config = dict(
    model='image classifier',
    image_size=32,
    norm='batchnorm',
    kernel_size=3,
    optimizer='muon',
    orthogonalizer='newton_schulz_5',
    adamw_lr_other_params=0.00086,
    ema_decay=0.995,
    batch_size=128,
    final_lr_fraction=0,
)
Rows from block 5, named by matrix and row number. Each number is 128 + 24 x the weight over its row's rms, rounded and kept within 0 to 255. All counts start at 0. Numbers have three digits each. After the name is the row's rms in percent of the matrix's.
# conv: 3x3 conv (model.blocks.5.conv.weight, 128x128x3x3), inputs 24-35, a 3x3 kernel for each
conv.70 098:136142112120105122145137149099124126111109122105152160102151126103092145082117164117091096134104123110128122101131137129119154113156129113099146104152153092156132158106105130091135149081167157105145120088141128087095116131148127152152129120111122137092131155109140191146131088120098054076084097114145144131145115095141134107
conv.71 105:116119140133205119135167103121138144099134137100135145126118087094087110110094132129076123125143143146136140129148154143144102114138151099129125092137115138158146239153156168106163142143129129131132120110112144134127105162127178164118149103087113121106093121128106143141106137118107111118078114096102130135104137122109179136
conv.72 097:129075097121108123107146146120120132154154125116128112130125090123090079164143085147131110091085103078090099139130105114151116105131132115087150138109153099104119083099132117092102126072065121117154129143158115152138112118116126131151155152142162128099135115182153125152117157149142152143146118126121119121113131131113114118
conv.73 110:174118127145170103104165152120098110105115098087105124131131150187179152153140104138080108105075121117139101060151144119091163127149131106083115132159111106167123121135124117118123103138150131123131126145131095177122122098108134143117095120141104142146122106136111134118108114115145152111177162098117125152112100131095095079
conv.74 101:095133168078131124110135095129137135100113115119112136098086115143137121126109143090122075112108118108106141145124103107116121113149150137165135137127118123147148124109106164140118135131101128152086138146108116126150134078067142109115136143164128121106092079115071109149169106110127101097089126134115144104130126126111114137
conv.75 099:182198141161128085135115095139122105116092110139109086181113099160140112142183136101109113078064102121097099113106141081074101125085133130143180134131153134101126200162130155113095146148116128058073107047086058053127094099109099110114093129101111126114095116109116126137093108082106142137131092115127133119144131128107113119
conv.76 102:124099138135085095100149117146125135087121165086117106166164145126126134107137150129131115083076095115083075142120093151123127114091164161169098151143124100131126079119100160109063129150113125143097139126132141126099123147202108083110128086090112099167103152151097092100136152176081080127162112076122101108147110111142130131
conv.77 091:114145145110145171107101147150146135140141136125127133149152148119162134128130133130128120129125132112112118119138138127148140125142157115139135144147141148146136116137124149119103109125137125137163151160109139136124115143114114123147091103115129131121128134138109132134137097117091079101112136121121138136128149154151186173
conv.78 102:108087104119119103115138109110112124122126145116085124146110104121126117103113121116114143145094119132166117138170066137138123127108151120124126119198133114108124118096165058155174192163101088019093081039111099105102158153099146160087095133171103119151107109135127108106155148084126114103098102150132116123131154137097132112
conv.79 097:132102100106098100134108102135115134124141096113112094148154106114104127111093119129168094143115092092057143153146138114137125120126132080124162116132112162128105117181165120165172108140131172139107123166069108092126121111103113064073113125114148098127163143144144159123132145139099157153131143109137099138131124144117147136
conv.80 104:152161123119122135153127113125105105083117131080115130128125112130139159153138146120123114056133148060116126114118164080064100109094157094142097145147103164165127123100115150108101094145127110114117114085094104120109132116117142118131116094127126132146144110129132132132137140134077134123097111138143131121137149122119116110
conv.81 096:156126109140147094131111104093138132131139125135128149138124113090123134125111121075116147122143158117139121177134092143134111157101107078119129138169163136087114112150124128100104115096126179139148128145146108134169126138094141151121148118114125152099160155132161137155130116138085111133108147141101132125136152150142139147
conv.82 100:125147118132189132152145118128135119140107105146091068119155137117114130146155090111135153126125168146142152076103183159149161144155154112142092125138128113124139129097090134171150161110103160150098137125143147158135102106169103114121108144152131122136134085119121130148129111102141104113124137120139134136125132134100116156
conv.83 102:155083109121080084092096113133131120126133136127088098110128144099102084096085086098092090116114122114091136167150157175163203162168147144140156110124099118114071144162121140115080120090107134111141125115131134089139101107087139124123140137108115095089154104124145150159140127149145125176127105164135129115113128139116132165
conv.84 108:118126117131132132093143117102113112102110124106125132136140133157118134147146142135102144109122131086137150106101143136127168089077127127101112124096133109146137118124147136136111114095113106124133131071076157185139159116108131091103085029095148134096113148131122139162122117159125122122106083110127138126128151106150170130
conv.85 102:146110100140116109101118125118092129137170144097143119109145152110168152137138165109128110086115109114096129133127096095108096091088099124119148124091139150113136111096106106089087111094118209160172180155153138141133117105140120090116089116123093077096098076082128082112132116114142172098115127100151155135177159151151152128
conv.86 098:133148118157138098116093125160136158136194162143155184141132138127131096107099079145113128125111110103141119100137096116138089161151121114087137120161216092166158122148132089136104147114147108115141132138083146126090135144122100105065115097096115137107130108097122112126104106122123121083115129111115143141124145151135133164
conv.87 101:145152118181120127149163130121097134081048101101081106158152141133115121104106091126065081134137134089140139152139162172194160129147180099137143119102116082116120125129114128123121109109127120101100106088131127141144087101098125131136121099141104126120123155097154171121095106146078080127122107111106127115110170124084126091
conv.88 102:117158099115122124093114196068131149119131146119156136178163116105133132154165111090136133099095123105127104153136102149113135120112139110134099098106122122128135131134102129078117135122164098118089137125104136140135118147162129155115100099125152149137126074130115071074127133135119139105118096124115093127118123138117120127
conv.89 099:119140147131086115124120140132132167145123143152134113109102148097097125134087142126136102129095072149077128165111101117114134136092148126120120122154144101118079119128144119180146157179101137108135129128131171112132154113121127109093123112116099141111102138186118133186121136117113112049133140059115143150117122151128146123
conv.90 098:088149159097129128149116131132105119121133111132162124119163098111214114098135115108100106089154097105114143141096111111170076105144169127152174124133157150127148074107101108141084112094087092106122088187128110120108160129068189151076174137114142151131135179131087112119151096096167180048126159106132133112118155118135139128
conv.91 097:109180140086202179106148105127132110110105150100134147124183145078088115133113128157102131149108103119129118109104135127102092094125102125176122131160130106118131107119150138136152137153113098127130146142126133147132140140162122097129154120109114124074130141093125132124139078101133121092128110089146149131109135141094138146
conv.92 095:129118088122134141135124097112130143119158136065111139140121110092123102102132110123061135108146125130117121106114102115118110139121119141129118117125096138115121127123137096096105132082126159116119142091126132110113103125117134132117116137146135118121092135139127107125082122193131123174176114131113112098122143098103117109
conv.93 097:152140114153137145067081113146126119111123169109142155131114110136116122213166184156106082125078132152130124121144197119129155143104132135139135120140130099124103126102116122108113144118145142114152122123147139114108133204197133180197104145102070160159119147133109115104139171169101149129070111139094119125118123100148142123
conv.94 090:130121112128127119111119135141122117152125103121123120124127117123110126118113123119131117106121125116124137125129133105102124150131125119131121141141132115129134149126139134117119119107130144125127136112137136113125133129138121109126124089131133134133135119120123124135129120130123110125142134135158154126151132137116154147
conv.95 108:090113132083107098084105085133114119139141135117126154115144118170148116129135110107079106126110144098101129113125152106106144122123135153123107109114099086121109146094197110136195129088096094111086165139094108150080140163153092125141103112179128117117119156107103104121130142180137115180138110139133157084151173090121119114
conv.96 096:190140112103115110113109116108107139111132117108123112094153166112132165143142148091125117102124135114142106147115149218173128145154099162122108131126117117096112140128149109105115122122170111092095118097123125108131107142138115135152114128152130117126129137130136082102185169136148106155149148164121109135142135137137153134
conv.97 096:115114123170116156112107124126122087128149119141130119112099105130130133111134109096118110093122118074123160127083094142109131126123095134133097126129118152151148124132145116142152115091122184136156139132082130105102127141140135167137129120097162186147143191168149161155122092097110091131134102083106147156140119154127135144
conv.98 101:126130134163143156120130124131120121127128130136132115147144136129132121117107124130133150125113146133142139119115141132121129120124138119132116150159148120134131121144125133166154118128138138160143141129131122103116118125107132144128114115121113124108146163135127112122126110118126100104144124131145152141137152178135133152
conv.99 088:132143116130128129109142121147145110134139134128128129141124130110106108123117111127114121136122125131129125129117119131119130134140138122138128133141117110112133112122129108122130121122129124133135122135144129126118119128113125099121134112120137138134122121138128122126128113148128100107140129119088080121092025020156088079
conv.100 100:122119119130122107099094114101123136121113126130161150145157145148155157124084155148082099133112109150148158163094114129122112076121129103168139135141145136108092112196144140151116088113081142092071123095087139159083129127110126134129106115150117125190145122118164123091123134150103123107103127106097129145129140162149142144
conv.101 091:066075131087097087094113105127082128140080101127122127118126108113105118118115125145131121110100112101138145135126123129103042146121099155162103143147150156118140129156173146168124156139144142200175145166149154167117121084092126080083139108088101162146150116140146107116115101129168084078133133105147157124125151165123120146
conv.102 104:116134129150165132128129141155100111114123116132095133117119125101132126121114125153142120126135127126131093109121120128133142119133155121121142131137141140148134144140134116125116136124149127130119119148136133136141131150156144129120144141115147115117121131136171134152108102111133145117113161125146118093108079097098048059
conv.103 101:123109112133072111133139096135117133121107094106063049136141111128126115134132140125111107127125096113089116116128141138103159153125124100127139119107160152119101161151112109137159112076167105155106188223162093131102125105083097102131094173161099119105115099080115093103145164122107113106085077149120125130148119127140141145
conv.104 105:146142135117094122117120139152147117128152102113134121144147156143125150135138139153189141130156128104102151124085111099145161144134127113122125106138146128148110100176127148144087105135104152150117163160142117096156147095136154132125174102061138089080139120099111102105142126122152123091142139103123093125114137108118109106
conv.105 101:093094136092100133161097123119130137104107093102097099157173104139080157115122114129117072104122118135169151151162145170213131120135102116125138137119124156158172127125155134197140111108069115105115146168125141166172136122124165138154107134169105100147083054139084083130082058119092081139112132156120111114113107104098116111
conv.106 101:108139124150140116110102100104122128113132100091098084134134123155148135117111138159134154134106104107088083128118152107137137161143101110132130112141162114136156114132134159138074130081074119106106099140132151166107155192182136104122129031052096111110103100130143129150129134081138132130121114118126139134122130144108151155
conv.107 098:121121122169134130158128086123092154107098127107124141122118098109127096082102091068079093096106134129126104105127122122118120100130150156170146107168138082151155151107129133169158141137135079091072113138142180157146123092130079103101098131089154157157149153159130149125116123131087110084090127141130125135127103103159157109
conv.108 099:102133173122119183144150131107171134125151158114147151150133131149129151158144133123115136122114138099115130128122136130110110092113125116111172128114184124133155118115105157149151123142157150152133136116120144093110120099138146136126151150134168107137123159126095116128101130117113097109088095109091114122110118121117141066
conv.109 103:101112124136097105171184157131123135141161167145162169126111155112144150182157126119130121113115114105089112158196103120155139119102103105059147107082124189129150126182145148142112109065111122142135150117098111071125105116110142179168095130192143190126110127133125137181130107103147122067148168143107099110103121158116120127
conv.110 105:090091127185190124188180110126149136107108131087112152141141159168155161121146128124104150149149177152171162176123155134141121136146162109097082126153105110121111141094156132139154171146091126113110120100108166111090146158148106121106130160139143123127136137160147142135093131168117112127169151100094121145100109142121125112
conv.111 098:122140098131114110119116136174145150148152135117142148115132111130121124113119136113137115089122129124127149123114135120124132134145125149137142125130111137125109149145137132163148123126117114115121134129158167142149136088111110093112112103110127136129123103132128119166120106120168134126117130144125111124107099115125137155
conv.112 098:127128144208137149155167129149107148120125151135116152110132140152118116077113130107092100113129154113099111112166139108109122149110111106114112060076093088105075108175141130249140146135111121157099155191110121133107146132150143166169110140124107155130133158117149138120166108104126091130066102153135107111128110122119145127
conv.113 102:112095085113127135149149161124087126114086100120082075138108108114122103122103119115117106125106104176136118140143130169151118107128126104150163117141149128133151134164124184191170125093093104148119115131113134115140125077128116066055151157087140158113150140130146141140138124196108070126056078129105130142119105122139127129
conv.114 101:073115140060108126144146147139144122117106102112122109136114099116137082099119135091105091118083112131104108102112137141092117157122119143191134145146133104121127104112110125117130126119136135162120123156158137142177121115108103133119119135134134113167136145180132106161093083130136092120155124116096128107130149143109143125
conv.115 102:093100102166119097122107087104111127099105117124187155119117138104106135105123162125074127135087107110110138102123097136136099095101109126137107166133109116096086165131128154094072153111103151124122103150124106141163103139146107126129124119129090146123104112121125100140126131136128104113139098116097077140144121132130126165
conv.116 100:146130123093145146122119131136129143099107153134122160121174141162176138128126120119131118112123118095083120108074100113070052096063075131138133092135128093106122140140141146154153165194095138112142131117122142128136126095120115107115112104109117160099124116133128126125085125133081069088108096088125137112144123117149124116
conv.117 099:132158134119126108100125113144119112137110122175116150125155141085130115114100124117117124088083107096132130084111127109150112090149128149140133147127093135139127174084108113108126140154143122107162089089108084126107094089084135128113116133132110117114169135120156146165161117136168135139110130120125126115119132140114138121
conv.118 099:144123122148127124141119107134118116112129128136125127136115093142144138131130159102105139133111122126138157141089102118110120129124122111139140131144133130131157121172111232168097098069137121108117110159157129102142127119138098069116150102099134162103141159137124113129080076115063091092136130152137153136125152136146138131
conv.119 102:167201137073164162106114139135127121161130142151126111132095109074084096118116073181126131172195138138188130124132198132117172142107124111139181132137141120102129176189146127127124152149128169083087204165074135187126079084118090090108127107135094117151126112172148126158122132128097114141081098117127120114137145165113126127
conv.120 098:175104105188161094087131102152138117159119159153125119113142120175145122159157132092098102148105095129137142122097101119094094119146094111111127119145175142147171095089087129132126141116140082131182108151099106109120107112161105111129181115096139096106126094090118119126106095147128096091144134115110160139115145102097118120
conv.121 102:132113135111127123140172180107111130092091116089118143098082083124156155100093113097132103133092113145129125118103117165138139131165098116110135123135146133151145138128104172171105171152136093087119124126140108106135151143155147139098137137095148187124101132101133132111125138100133139107103098100143140122142111116125121140
conv.122 100:121116151086074106122103093080113121160146161172202135145113155134141131118133133111109130089093116115105135141098097149120072102167150133136143123122128178115125074148135094084144112100096122152200183122120135117094167156131152150097102146099160193114132122141146117133112127109140139157161121121112112134119128138132157130
conv.123 097:161144135130148121148157101101121091118132117107121117107097123105117145164178138114138114156165162117104144098107087131123119086138107130108123108111124163160147125121146105178146113159145088105109104110106122148117135088125101059098094090105167139141148150162096096148154155135127111126117092140114125138125128141143155117
conv.124 102:106137128131126142115139138122144141143104137148169137135159149144151125135135132145120126163126097139104129115118110128100124114133113111117116183162168138150131107106123069160182085138145171082126158109089106099119115074115122145116116133104141087116149097179160171175141126154156130090156166106146145130131124123137141120
conv.125 099:138137113118130121125128123136115112131092120144136138141117114139144116125133112132126147106122142114113149120141126135111130103120123138114131142132147122116121119120136132130130120109131123137138133116150138148121131135122119097108124111111134128114141145127138127127123125128130109103148131114094067063081020042102079104
conv.126 104:175117132203190111108134080127132112126131099141130101097126130064088087076107098086151151134136143120111096136118158099107168097123138106122100106100127123096106115155159103191153083069090097150189124155223089078114120128105118141126155149142144146122141120131154115146118145083118144083177108097112105095116107110140130113
conv.127 108:117109126097099130125121134133111117142102103124134135122113128116123148111117120168117094103126126114112127120133124107136115130141127132111159128122124110127118186161122167176099060121144089129089095089120098082119160145129171141176106161178146149143112127138133150190056070103090110123121122124126098145120125146138133120